Weights of a small spectrogram enhancement model.
Data: trained on struck, bounced, scraped and rolled objects made by modal synthesis, 17.9 epochs.
Rows from block 11 of a small spectrogram enhancement model, named by matrix and row number. Rows with one number belong to one channel. Each number is 50 + 12 x the weight over its row's rms, rounded and kept within 0 to 99. All counts start at 0.
After each channel's rows are labels from the 100 clips, of 14976, where the channel reaches its highest value: "strongest on" is what is common among them. Only what is clearly more common there than usual is listed. The data: struck, bounced, scraped and rolled objects made by modal synthesis. In brackets: how many of the 100.
# convs0: first 3x3 conv (model.decb.0.1.convs.0.weight, 128x128x3x3, each kernel summed), inputs 0-127
# convs1: second 3x3 conv (model.decb.0.1.convs.1.weight, 128x128x3x3, transposed, each kernel summed), outputs 0-127

convs0.127:61 65 64 25 56 71 48 55 53 62 52 42 72 47 45 66 42 37 44 52 39 37 65 40 44 32 44 45 29 57 39 41 28 43 37 34 55 32 47 26 34 46 36 50 68 72 41 53 60 40 55 23 34 42 46 46 56 49 63 35 42 46 62 54 48 40 49 54 66 49 68 54 45 48 47 38 22 64 62 36 56 43 68 40 45 49 32 48 57 48 74 64 51 34 51 38 70 56 58 35 75 29 64 60 34 60 29 50 48 60 62 59 48 54 55 39 60 48 58 54 54 56 28 49 46 61 42 40
convs1.127:51 36 51 54 52 53 50 75 53 35 76 67 50 32 64 47 27 73 47 38 55 34 54 72 45 52 50 53 53 36 53 37 62 31 44 44 33 52 43 62 41 50 33 48 49 35 32 49 77 54 53 62 49 56 64 36 55 58 68 41 39 53 37 67 62 56 55 60 54 67 49 62 58 47 45 55 56 47 39 50 57 52 46 52 88 24 67 40 61 45 39 39 33 60 25 62 32 48 49 40 52 70 55 74 44 59 42 51 58 47 48 52 50 44 52 46 40 56 46 63 32 34 23 41 50 55 62 35
strongest on: one hit (61)

convs0.110:44 53 57 59 58 52 53 56 34 55 55 43 42 37 45 49 52 59 69 49 57 44 69 53 62 67 60 47 53 66 41 65 66 53 38 39 54 52 43 25 37 38 43 46 40 40 64 39 62 21 54 40 53 44 45 65 38 54 60 41 35 63 47 53 39 36 51 47 33 45 33 46 59 56 63 44 63 65 84 66 68 43 59 65 36 53 38 42 65 42 44 53 41 36 52 41 34 31 61 50 55 68 58 56 34 47 34 60 48 50 54 57 17 76 80 67 66 61 65 60 60 50 26 46 57 50 48 61
convs1.110:69 71 17 36 39 29 47 41 55 41 64 61 73 56 64 37 77 45 32 51 45 46 50 51 60 53 47 37 70 29 55 37 73 52 42 68 75 50 40 62 39 36 65 58 21 40 54 30 49 45 47 52 65 32 49 49 42 48 45 60 41 43 64 45 66 46 44 32 46 50 37 68 52 55 48 40 51 50 45 55 50 75 46 53 61 51 54 84 47 36 53 42 59 68 36 50 61 57 31 47 41 44 47 64 57 58 61 39 55 45 51 41 64 44 50 42 71 39 51 51 49 58 52 48 29 58 48 41
strongest on: repeated hits (45); clipping (26); text has "clipped" (26)

convs0.21:45 63 59 26 56 48 49 63 49 41 56 44 53 54 47 58 62 56 52 31 53 65 59 29 61 35 55 51 46 49 36 38 66 45 63 65 71 46 47 35 21 63 78 33 50 53 32 45 55 75 46 55 44 54 45 62 46 21 55 63 54 47 60 61 69 35 51 58 42 49 47 30 30 62 37 50 56 38 49 22 51 41 39 48 55 10 41 37 50 52 64 54 48 49 37 57 52 57 50 38 70 46 73 53 34 44 34 41 63 59 63 45 54 66 37 47 55 67 39 40 54 50 55 44 43 62 65 56
convs1.21:67 39 37 46 57 23 74 35 49 82 38 36 65 44 41 50 58 46 60 43 51 54 51 34 56 57 29 62 58 53 46 59 37 43 33 55 38 55 44 65 53 43 35 62 39 53 45 30 53 70 56 49 55 69 53 43 53 54 64 60 56 58 54 47 35 48 70 51 61 48 43 50 67 23 66 37 47 70 48 55 49 50 52 63 50 56 64 49 35 44 48 43 49 51 48 59 53 39 48 44 41 51 61 52 68 43 46 14 25 49 20 63 42 42 37 46 51 42 39 48 46 40 18 49 24 34 52 63
strongest on: repeated hits (40)

convs0.125:62 34 51 43 59 49 39 48 31 26 32 19 57 57 45 43 47 42 47 63 50 44 39 67 59 53 30 54 43 79 50 52 59 65 61 39 46 25 50 47 55 38 36 47 43 40 75 43 60 44 69 78 48 58 45 64 73 69 43 58 31 46 50 48 50 39 30 61 52 46 66 60 39 46 69 51 45 51 52 48 51 41 56 62 44 44 61 47 48 40 72 69 61 43 62 52 19 58 33 54 45 36 43 48 54 52 31 49 54 57 37 72 40 47 48 66 38 55 68 39 36 50 43 43 43 53 64 69
convs1.125:72 40 38 29 33 41 48 42 42 46 61 60 47 61 62 48 65 31 54 52 48 47 51 51 17 61 59 41 80 55 22 52 45 52 61 45 42 55 49 67 36 72 65 50 43 60 37 40 62 61 49 26 46 43 42 65 44 42 54 61 33 35 51 46 25 55 66 52 52 54 44 64 62 57 52 58 50 47 57 49 34 38 42 69 30 28 42 41 56 58 36 54 42 63 72 56 25 54 49 60 54 46 69 45 49 62 53 33 50 56 59 49 53 45 41 48 64 47 56 57 37 19 77 40 56 38 41 45
strongest on: small (62); rolling (53); scraping (45)

convs0.82:53 48 52 44 61 63 50 52 73 74 41 53 66 44 36 41 45 42 57 49 30 32 56 47 49 57 64 68 58 40 43 44 58 59 59 39 67 45 55 41 65 36 64 58 44 71 51 78 46 49 42 44 43 61 53 79 57 48 45 48 38 27 60 49 41 49 30 33 49 80 66 48 32 37 36 51 34 27 61 39 45 57 52 41 31 25 42 53 47 38 66 37 35 48 39 47 64 52 45 50 34 43 51 38 38 46 37 56 58 38 47 54 53 57 40 50 41 41 83 34 54 47 30 61 56 71 54 55
convs1.82:60 53 62 68 42 47 53 65 47 59 30 83 52 66 44 34 34 42 73 34 53 52 50 60 56 58 51 25 44 37 64 44 60 51 62 70 45 69 47 36 40 57 37 47 62 68 59 52 59 38 39 78 31 58 64 58 60 43 44 66 81 51 45 38 47 77 47 50 47 34 45 58 75 40 26 39 63 49 58 52 56 49 42 53 67 40 35 44 45 38 49 37 40 63 48 59 39 48 40 37 58 53 55 44 51 41 55 28 60 54 75 52 38 38 59 50 47 66 51 69 40 48 48 37 44 43 49 60
strongest on: hard striker (82); scraping (52); shape: clamped rod (32)

convs0.124:34 48 55 41 32 28 61 37 32 52 60 40 38 19 67 43 37 39 60 53 49 43 52 84 33 64 69 74 44 53 48 49 34 44 46 57 45 60 65 60 63 32 57 54 66 47 47 57 45 39 44 42 49 67 52 40 71 46 56 60 63 51 33 38 55 23 39 20 36 37 49 52 48 59 51 38 66 42 44 49 56 65 54 39 76 28 54 64 39 30 38 63 37 42 53 51 27 64 41 46 43 44 53 50 41 62 52 41 60 63 41 51 59 43 40 60 45 46 45 62 45 64 42 46 53 62 39 48
convs1.124:47 60 50 32 26 42 66 37 47 47 57 49 47 60 50 32 67 59 58 54 50 70 35 22 43 53 32 59 45 52 57 46 49 38 32 65 47 48 47 62 56 52 40 68 41 49 25 67 69 45 44 51 45 30 53 41 67 33 52 56 56 41 37 36 22 71 44 45 47 42 46 67 63 59 60 46 36 47 44 51 30 40 55 65 40 53 38 43 39 24 64 54 56 48 57 38 48 61 51 50 55 49 64 49 30 59 58 40 63 62 33 55 38 40 51 37 84 44 65 66 23 53 44 57 51 69 41 46
strongest on: one hit (51); clamped rod (38)

convs0.60:48 56 54 64 37 48 37 69 62 61 50 41 53 61 48 41 51 51 50 47 47 33 44 31 65 49 30 52 57 64 37 35 49 69 52 64 52 53 42 44 62 80 67 44 53 54 62 41 59 46 33 69 37 57 54 33 69 41 44 33 34 34 49 33 54 57 40 72 57 54 33 58 50 57 42 37 44 49 56 57 54 41 38 46 66 35 34 63 43 32 56 38 71 55 43 49 34 46 67 29 54 41 59 34 96 64 53 36 43 49 52 55 60 56 65 64 39 45 46 38 59 55 55 44 26 60 68 51
convs1.60:54 55 32 34 59 60 69 40 43 35 56 57 41 40 42 52 32 55 61 46 60 49 55 54 40 23 74 48 44 53 53 65 55 43 23 51 50 20 58 77 40 35 33 63 59 51 45 48 39 34 54 18 38 35 55 22 62 42 59 39 59 37 48 60 41 58 64 36 38 61 40 62 54 77 62 49 40 49 68 53 56 58 43 65 43 48 54 38 45 60 54 55 63 36 66 43 63 63 43 71 54 46 43 38 54 54 47 40 36 46 50 46 54 41 39 45 51 60 41 59 48 35 27 29 70 55 54 64
strongest on: small (84); striker: soft (80); steel-like damping (41)

convs0.51:51 56 63 34 45 53 60 37 37 71 27 35 45 52 52 26 50 46 49 52 60 37 51 38 31 55 54 59 46 49 43 60 57 34 38 38 45 58 68 45 44 58 81 52 55 35 40 41 45 49 52 58 54 56 55 51 66 70 37 25 41 73 69 56 51 49 42 35 43 37 57 42 34 57 52 42 41 49 41 58 52 51 55 54 31 46 44 75 55 40 33 57 36 32 55 57 56 50 51 47 26 46 63 20 29 78 37 45 35 43 46 66 57 60 68 61 32 38 35 54 49 35 31 41 46 63 56 60
convs1.51:71 60 47 47 56 63 49 33 50 50 36 34 37 30 32 40 40 58 45 44 56 63 51 52 44 61 65 36 58 35 71 51 41 78 43 68 34 33 60 42 38 43 69 31 49 61 54 47 62 58 62 46 61 50 64 63 53 38 14 71 67 37 55 31 57 67 57 49 42 71 46 49 44 50 38 52 50 47 42 55 48 48 39 54 32 51 44 66 35 56 59 37 69 50 40 51 62 37 34 42 52 39 77 60 69 38 58 67 58 41 57 40 49 28 52 28 59 68 58 50 37 58 54 56 41 52 61 59
strongest on: hard striker (79); bouncing (61)

convs0.43:58 49 53 47 39 49 57 42 42 55 36 32 38 23 40 38 35 40 56 66 50 49 63 60 67 47 52 58 54 31 40 52 57 27 34 39 38 47 38 59 30 53 57 47 31 53 56 82 39 58 34 40 55 54 47 55 55 29 76 19 54 58 74 31 74 32 49 53 37 50 63 35 40 34 64 38 72 56 45 50 59 51 43 41 61 46 27 41 34 39 53 48 54 45 69 42 53 60 55 50 46 35 60 50 58 39 29 57 42 40 48 47 72 55 33 45 40 46 63 69 37 61 57 48 51 54 54 54
convs1.43:36 39 50 47 48 44 37 58 36 51 58 62 30 34 56 62 38 52 39 37 57 46 33 41 52 56 50 41 67 40 52 39 47 58 44 56 53 63 53 32 63 49 48 49 69 24 42 47 58 65 34 44 67 50 27 55 31 37 51 54 38 51 31 55 42 55 36 49 51 64 61 57 40 63 39 50 45 38 36 67 53 41 27 59 56 45 40 43 39 90 59 47 45 41 52 65 70 69 52 51 43 47 60 51 33 59 56 43 51 56 45 63 28 75 63 80 54 70 60 47 50 34 39 60 21 38 55 47
strongest on: one hit (43); membrane (34)

convs0.17:62 40 54 40 50 37 68 50 37 77 49 73 31 34 28 67 39 55 76 53 38 38 48 33 54 51 68 48 43 52 53 53 72 46 43 48 39 62 44 66 69 51 48 60 29 44 52 39 44 35 50 35 22 67 52 56 60 55 49 64 21 63 51 51 60 52 58 55 52 52 44 51 58 24 55 45 41 64 49 47 48 52 52 60 31 39 41 56 70 43 25 72 54 54 47 44 63 55 42 64 59 45 59 54 47 48 36 38 53 50 34 60 53 46 49 74 45 71 50 32 44 54 20 40 42 48 37 46
convs1.17:56 38 30 48 54 53 55 66 56 37 69 57 55 42 59 43 59 39 73 46 52 64 33 55 34 57 40 33 41 45 37 43 49 41 25 28 68 44 72 29 58 60 45 49 42 43 56 44 54 30 64 36 46 21 53 47 49 28 58 45 55 41 63 64 56 70 57 41 50 55 45 62 48 52 65 72 64 44 60 35 32 60 38 50 49 53 78 51 36 59 42 58 55 33 28 40 45 44 37 61 50 47 52 57 57 53 48 59 33 26 58 55 43 43 52 47 61 03 45 56 45 45 45 45 48 50 55 50
strongest on: hard striker (85); small (67)

convs0.77:52 30 47 63 55 40 44 48 31 56 43 47 47 52 39 39 59 34 67 52 50 55 63 46 34 45 47 76 67 37 28 42 52 29 63 38 32 57 50 52 41 63 58 49 57 33 59 33 45 42 73 61 60 46 66 55 63 70 35 54 47 54 42 46 77 54 51 32 52 72 35 78 62 34 61 46 33 29 45 54 39 45 56 59 39 52 42 49 35 48 69 35 57 44 62 63 51 30 63 32 51 48 62 55 47 31 40 41 37 30 21 46 38 44 66 62 43 49 47 46 52 46 30 50 59 43 60 52
convs1.77:61 39 70 50 56 37 45 40 57 41 61 62 45 62 75 60 57 45 50 45 38 51 54 59 41 53 49 51 67 68 43 43 56 43 39 48 51 50 54 52 67 43 68 42 45 32 58 44 67 40 33 67 54 55 55 48 13 73 43 64 39 40 65 51 53 70 34 56 31 71 42 30 27 52 51 64 39 27 53 53 60 62 27 53 63 59 71 38 60 60 52 59 24 54 43 51 38 49 63 42 35 61 54 36 38 39 54 66 69 60 54 67 57 56 29 34 54 45 39 56 41 64 50 53 39 58 62 34
strongest on: hard striker (88); rolling (42)

convs0.116:28 54 36 45 47 47 60 54 82 52 63 46 36 70 43 44 37 57 41 25 40 47 31 44 43 30 80 72 37 48 50 43 51 61 57 40 46 50 73 45 56 48 63 26 46 66 33 58 48 44 39 20 56 44 49 46 72 34 41 42 53 46 56 62 58 40 52 54 50 42 41 32 48 49 32 40 55 57 50 41 35 61 60 42 39 63 54 62 72 36 46 44 62 58 72 53 38 71 48 63 61 58 60 32 42 44 63 54 34 32 41 47 64 45 53 48 44 56 53 50 40 72 48 56 63 69 59 34
convs1.116:41 42 52 54 64 64 50 61 45 41 46 56 54 45 69 44 37 42 56 46 48 41 31 74 43 59 52 35 35 42 33 68 71 53 54 54 22 46 41 66 25 35 45 48 50 62 34 53 71 48 70 71 30 43 36 60 38 53 41 51 54 60 36 43 52 71 39 33 58 35 64 47 41 64 40 40 48 31 64 53 45 58 34 29 51 45 45 50 36 46 54 40 39 43 44 23 30 26 42 22 55 42 58 47 55 54 52 55 64 53 48 59 39 69 41 60 44 53 37 47 63 36 43 67 60 61 68 50
strongest on: small (66); one hit (45)

convs0.47:76 63 48 50 61 48 65 51 54 47 46 32 54 35 57 50 53 35 62 43 44 40 42 61 58 36 38 58 52 61 53 40 80 75 22 36 41 68 51 54 22 47 59 57 49 37 45 20 39 42 47 34 44 36 62 47 39 48 37 45 55 57 42 57 56 61 42 44 33 54 53 43 70 45 59 53 49 52 58 34 48 48 57 61 34 43 59 71 33 59 52 35 40 25 50 49 45 46 61 58 45 54 66 52 35 35 51 69 47 45 50 21 55 67 51 42 58 28 54 51 32 54 43 33 60 40 57 83
convs1.47:61 50 74 32 52 53 47 38 69 46 53 56 50 52 23 59 26 38 33 48 40 64 64 40 51 57 31 50 54 42 56 72 25 43 50 50 35 29 44 36 56 39 60 54 48 47 61 42 40 74 59 35 53 55 36 47 79 47 57 49 54 59 55 58 25 45 62 34 60 66 37 52 45 60 28 53 39 65 45 51 66 58 56 47 84 65 34 48 43 59 50 49 50 71 49 50 58 42 42 71 37 69 45 58 58 56 39 35 47 49 49 49 71 73 38 39 47 61 44 63 42 65 43 37 47 51 57 47
strongest on: hard striker (84); thin (high-pass) (64); action: scraping (46)

convs0.7:44 37 64 31 66 49 72 54 37 52 43 50 70 50 65 61 53 47 56 36 54 38 51 43 61 61 57 43 51 28 45 65 38 50 66 68 50 52 51 34 55 70 34 58 43 53 28 61 54 57 49 58 69 51 45 46 59 47 39 22 52 59 47 38 37 59 47 60 52 81 61 52 51 61 56 42 67 28 55 73 58 43 48 34 43 63 65 64 40 66 67 47 46 37 63 44 56 51 56 42 79 54 44 60 37 49 34 30 41 50 59 51 39 44 81 65 64 54 70 70 55 48 42 43 44 41 61 32
convs1.7:77 35 67 37 38 47 44 48 39 47 52 64 24 43 74 57 41 67 32 47 68 33 50 51 70 56 44 48 56 61 57 64 50 55 33 47 66 37 54 55 60 28 56 60 30 45 49 40 78 40 30 45 47 57 65 61 45 56 68 55 53 80 39 53 57 40 55 39 47 39 41 41 48 43 58 70 62 60 63 43 69 43 66 61 55 40 30 63 47 65 59 50 52 64 44 45 50 46 37 67 33 67 66 42 50 48 46 49 58 43 50 47 67 76 53 48 48 76 44 53 35 48 44 59 43 43 49 71
strongest on: steel-like damping (36)

convs0.33:34 37 47 46 31 64 34 35 61 58 45 44 38 40 51 60 48 50 28 32 44 28 55 47 35 51 63 47 61 69 67 62 66 55 58 46 50 28 76 53 41 57 54 68 43 52 54 29 59 38 58 37 63 46 27 41 73 45 58 56 52 63 56 47 46 29 33 40 58 22 65 56 42 60 45 48 66 33 46 56 42 48 49 65 65 70 43 58 48 51 54 58 52 40 46 58 56 37 49 43 67 39 58 46 58 57 39 54 77 62 19 53 59 49 39 59 43 44 52 70 40 50 48 35 33 49 28 67
convs1.33:59 48 49 47 69 36 39 53 51 53 34 68 53 51 43 34 43 40 41 68 67 28 57 47 48 69 38 54 78 42 35 42 55 38 30 39 59 54 45 52 68 51 37 50 35 36 32 82 24 62 39 37 66 28 62 39 56 54 57 64 64 52 39 56 64 46 31 66 71 54 58 36 42 46 57 44 46 58 47 38 55 65 46 31 69 46 44 48 62 43 33 52 34 45 52 52 50 38 65 45 32 33 31 51 51 44 41 45 46 61 20 52 37 47 27 62 51 48 60 51 48 40 55 49 49 62 67 58
strongest on: one hit (53); clipping (29); text has "clipped" (29)

convs0.16:54 29 50 36 35 48 48 38 32 37 48 57 43 33 27 48 38 48 58 56 37 47 38 48 53 59 57 54 45 61 41 52 56 31 68 57 42 51 47 64 21 55 55 65 54 39 53 31 73 38 26 52 19 49 40 44 44 47 41 48 68 55 48 54 48 33 53 39 54 38 44 25 48 59 47 34 58 58 72 60 53 51 50 53 42 43 53 41 54 69 41 54 53 28 64 55 66 44 47 72 60 22 54 29 27 40 53 48 62 46 61 41 44 57 59 59 61 44 43 26 37 42 39 50 47 79 64 66
convs1.16:45 43 55 65 62 75 55 51 53 43 23 53 54 31 54 61 63 54 45 55 35 66 29 55 52 40 50 35 68 54 59 28 47 53 30 46 57 52 38 43 52 62 40 50 62 41 64 67 55 48 55 55 51 50 27 42 32 60 59 46 33 54 56 47 37 63 57 52 42 71 49 52 32 51 39 51 43 45 47 60 63 31 45 57 50 43 75 59 58 38 41 58 34 33 47 40 59 49 70 54 61 32 59 54 41 56 56 63 42 38 23 80 56 40 48 40 43 64 51 58 80 54 58 84 61 61 62 64
strongest on: repeated hits (65); steel-like damping (38)

convs0.35:48 44 48 67 58 64 37 49 44 44 66 58 56 53 50 60 56 56 70 26 37 43 44 41 51 51 38 51 35 35 41 61 31 65 20 46 45 52 25 58 49 54 46 35 50 65 55 65 57 65 53 20 31 50 13 33 61 48 52 39 44 39 29 59 70 37 38 47 33 52 49 49 51 58 38 54 49 45 36 34 54 37 40 50 57 31 44 28 47 39 70 51 51 68 49 53 47 59 71 49 51 43 72 52 47 34 37 50 46 64 73 28 52 58 53 64 51 56 36 30 53 53 61 49 50 45 55 34
convs1.35:27 63 63 37 71 46 59 61 55 62 30 29 67 52 69 37 20 32 38 56 45 55 68 52 42 59 66 49 57 66 32 51 51 55 62 49 43 38 42 34 27 47 51 53 64 48 35 41 38 45 62 44 62 34 44 47 44 41 48 55 78 68 44 34 30 52 67 62 72 71 56 53 31 37 54 45 41 49 70 48 50 76 42 40 37 45 50 58 57 45 55 20 46 59 54 52 44 41 49 56 52 59 43 64 48 52 32 50 26 59 56 41 50 43 46 40 54 47 65 42 60 57 52 49 72 59 44 46
strongest on: one hit (76); membrane (44)

convs0.15:61 53 58 38 45 39 53 45 52 59 35 56 27 45 30 55 45 92 41 48 56 45 63 50 38 43 57 63 40 33 29 61 44 61 37 57 35 57 51 57 43 40 39 44 63 51 53 49 50 41 57 48 41 53 28 49 47 48 31 58 67 47 45 37 39 52 67 51 50 36 63 76 37 62 74 47 73 44 59 66 38 61 48 46 76 53 55 43 50 76 58 50 53 37 43 58 61 47 60 59 70 61 71 40 47 35 70 34 50 36 57 53 46 65 71 49 43 27 70 36 50 53 48 44 52 63 59 67
convs1.15:53 40 57 46 60 63 26 35 53 51 37 57 39 59 60 38 48 39 68 56 56 55 41 56 69 33 46 41 47 50 46 59 63 40 36 66 48 42 49 39 47 56 61 39 48 45 41 62 58 70 63 49 58 41 44 32 45 69 44 65 42 55 32 50 33 49 71 54 56 55 51 46 43 46 41 68 56 54 46 55 57 56 53 69 46 46 59 42 27 23 37 70 55 58 66 64 30 39 71 61 27 64 65 63 73 76 50 69 57 73 60 43 64 59 57 37 63 56 52 30 55 52 40 64 61 55 38 24
strongest on: repeated hits (54); steel-like damping (53)

convs0.100:38 34 51 63 58 48 43 36 28 49 32 36 37 36 39 54 30 56 64 35 42 43 25 33 56 70 42 35 52 56 63 51 52 47 60 24 74 71 48 22 55 41 65 48 52 49 66 53 38 35 53 42 36 33 41 36 53 50 69 50 44 56 56 49 62 62 53 55 58 46 45 57 38 63 47 37 44 67 43 44 67 41 53 54 42 54 54 44 54 42 59 48 49 51 52 39 70 54 38 50 65 68 70 42 07 54 36 36 52 42 47 39 68 53 65 69 43 59 72 44 52 43 53 57 39 54 57 34
convs1.100:69 22 42 57 34 43 65 35 71 56 31 38 51 45 60 55 52 58 57 46 54 56 39 61 60 25 62 36 59 46 52 41 22 39 60 57 39 44 46 43 43 34 40 32 57 60 62 40 57 71 63 49 68 38 58 61 44 43 43 34 43 52 55 52 59 67 50 59 41 40 56 52 53 60 59 42 54 50 35 53 48 32 35 73 46 63 35 46 40 37 57 36 37 51 46 41 48 31 80 74 51 67 60 35 44 62 35 38 43 60 50 44 72 44 58 42 62 18 60 45 45 42 58 41 56 53 30 39
strongest on: repeated hits (59)

convs0.10:41 67 63 47 57 62 43 21 37 49 50 47 54 39 42 52 68 60 38 47 50 48 66 53 52 30 59 59 27 34 57 60 52 36 49 46 52 41 23 50 44 36 57 33 27 45 67 45 75 39 44 20 63 33 56 48 55 39 57 28 38 45 50 57 42 49 36 32 60 56 28 26 57 62 33 48 46 56 55 51 50 38 52 48 59 38 48 40 39 50 61 61 33 56 37 53 50 42 63 35 86 40 36 46 57 71 50 46 40 46 63 52 64 74 43 57 63 37 61 50 38 39 54 43 61 56 33 51
convs1.10:26 57 37 45 54 45 59 55 45 58 40 48 69 42 51 50 37 29 49 52 41 70 53 44 50 56 69 62 70 63 64 16 81 47 41 70 53 48 50 65 48 56 47 40 45 37 16 38 51 63 68 46 65 41 31 35 55 43 51 71 67 51 51 55 43 52 53 49 28 49 42 50 32 61 67 53 51 56 48 54 57 36 48 54 68 56 52 63 49 51 28 32 53 54 43 42 58 18 43 37 42 38 55 74 58 62 49 72 43 50 37 44 34 44 57 52 47 48 34 39 64 58 50 52 55 39 66 42
strongest on: one hit (76); thin (high-pass) (31)

convs0.106:54 59 45 59 48 78 54 68 38 69 51 67 63 40 44 58 48 56 34 67 56 52 55 38 61 46 41 53 61 37 37 51 49 46 55 43 54 37 37 21 38 46 59 48 51 59 54 22 68 53 35 07 33 42 49 49 52 51 46 53 32 42 51 54 52 40 42 38 47 50 63 38 31 44 65 53 32 54 35 77 62 49 54 45 47 47 42 53 40 43 55 60 80 58 62 56 49 40 39 27 66 38 47 64 43 49 41 45 63 47 45 61 58 58 40 32 52 54 46 32 33 55 73 42 52 76 50 61
convs1.106:43 51 50 55 34 69 52 66 50 45 40 48 53 45 30 44 57 61 46 52 50 44 55 73 45 42 65 72 16 50 60 42 57 65 35 53 68 36 51 69 43 50 31 35 51 15 52 47 38 41 32 82 55 54 47 35 26 60 72 36 52 62 41 59 31 30 46 71 49 33 45 45 54 49 58 59 59 44 65 51 50 41 52 48 60 52 33 41 67 42 63 54 39 34 26 61 60 37 49 43 48 35 71 65 63 40 41 49 37 50 54 68 48 41 52 56 52 47 46 64 37 40 37 54 39 48 53 50
strongest on: repeated hits (51)

convs0.107:42 46 44 54 53 64 41 34 27 57 45 30 42 39 69 57 58 47 32 42 61 41 54 39 60 31 65 43 53 54 52 28 41 42 50 28 41 23 43 40 40 45 40 41 51 62 50 29 51 30 32 41 41 45 56 56 65 30 48 54 41 55 44 27 83 58 53 40 51 49 86 49 42 37 45 61 30 40 55 43 65 60 43 57 43 48 66 62 49 42 38 39 46 36 53 58 38 52 55 19 63 63 58 65 45 55 37 46 41 45 50 45 61 52 38 48 33 44 21 47 57 38 48 31 53 62 56 39
convs1.107:43 67 57 36 42 50 32 58 51 30 42 70 72 62 41 51 50 34 55 65 55 41 35 59 46 52 40 75 30 49 38 34 26 46 49 48 48 61 51 43 55 53 50 54 40 48 43 49 35 56 63 42 55 27 44 52 45 57 53 44 51 63 48 71 40 29 42 52 63 35 30 39 45 70 65 66 50 27 60 62 52 37 51 37 46 43 62 35 28 62 27 26 36 74 51 46 65 62 70 53 47 59 48 46 42 45 71 50 74 48 48 36 50 56 46 70 53 57 42 74 58 38 60 59 49 49 35 43
strongest on: one hit (67); clamped rod (33)

convs0.54:43 86 63 47 67 51 50 41 58 39 36 31 53 44 53 44 70 40 50 46 43 47 42 61 49 59 67 75 53 49 58 39 53 64 57 51 49 43 40 39 34 51 72 70 43 60 38 51 67 46 59 36 57 44 41 50 42 27 51 49 55 35 62 40 27 66 39 63 39 47 39 51 49 47 60 49 58 20 35 40 61 70 46 56 56 88 41 43 41 59 57 69 40 37 43 44 53 44 46 46 34 55 55 54 80 34 45 20 45 30 36 57 57 52 44 35 58 34 47 48 63 57 56 55 49 45 43 46
convs1.54:37 60 43 64 62 57 62 44 46 43 56 43 62 24 42 61 45 54 27 54 53 52 51 43 44 59 26 36 40 71 84 39 27 30 43 58 64 53 44 54 47 41 50 59 65 45 56 58 39 50 60 42 47 61 56 31 54 47 42 39 46 45 57 56 53 50 60 30 42 65 74 63 24 43 59 52 43 56 43 55 51 55 45 65 57 62 59 59 62 74 51 59 33 29 63 54 50 31 38 68 48 46 50 73 33 50 47 61 54 41 29 56 63 49 40 58 69 61 44 43 34 42 66 68 45 45 60 80
strongest on: thin (high-pass) (87); white noise (43); pink noise (31)

convs0.3:75 56 50 68 42 20 46 51 42 50 55 55 49 48 57 55 51 18 58 56 57 38 51 72 34 56 60 61 60 66 65 50 39 45 74 41 53 39 55 46 29 50 51 60 25 47 47 36 43 30 71 32 39 39 45 41 51 55 46 69 58 47 41 74 57 46 48 60 52 30 75 71 60 54 50 50 53 37 51 48 26 62 39 40 49 53 41 49 41 56 53 45 41 43 56 41 79 46 42 50 65 49 68 40 37 48 42 40 73 63 18 34 59 45 51 48 58 43 54 54 33 56 55 48 68 36 53 39
convs1.3:36 50 20 24 54 64 41 50 51 37 60 59 32 43 21 46 47 60 43 68 47 70 38 34 58 30 53 68 30 58 43 21 35 47 42 55 56 40 57 67 64 55 54 33 36 46 57 53 46 51 44 52 37 58 41 66 63 39 64 55 53 36 49 29 27 49 52 48 40 42 25 26 52 44 69 47 20 51 51 65 48 52 35 39 47 62 36 72 44 50 43 64 61 37 56 56 60 62 68 40 52 47 42 54 51 44 55 42 31 38 46 68 56 49 55 49 54 46 44 54 57 44 68 45 47 41 35 57
strongest on: thin (high-pass) (80); bouncing (45)

convs0.115:48 40 44 54 44 41 60 63 67 41 52 58 47 40 55 54 41 48 72 49 45 37 46 62 50 47 71 73 39 41 38 58 24 33 43 56 43 47 53 63 40 39 32 34 54 41 27 47 54 49 51 29 44 42 56 46 33 43 42 55 56 53 60 48 57 55 46 59 54 68 48 43 52 66 36 28 28 38 52 56 46 51 60 64 35 50 43 49 36 49 72 16 57 49 44 57 50 49 50 50 51 47 55 44 34 47 22 46 31 46 53 51 86 34 65 67 89 47 68 37 57 61 52 33 48 48 49 67
convs1.115:67 44 53 45 32 61 23 51 11 59 45 67 63 50 36 42 36 65 35 53 41 61 42 59 59 56 56 48 51 43 33 34 38 48 36 49 41 42 60 49 53 71 66 37 26 60 33 52 61 32 48 75 17 67 43 40 56 47 33 45 58 30 45 33 38 73 39 42 46 47 51 58 81 31 41 40 40 35 59 60 50 47 34 50 61 41 57 52 39 46 55 73 58 52 55 63 56 44 64 38 42 46 51 35 66 56 42 39 55 55 50 69 48 31 47 55 47 50 54 49 53 49 47 51 40 59 42 52
strongest on: repeated hits (51); steel-like damping (35)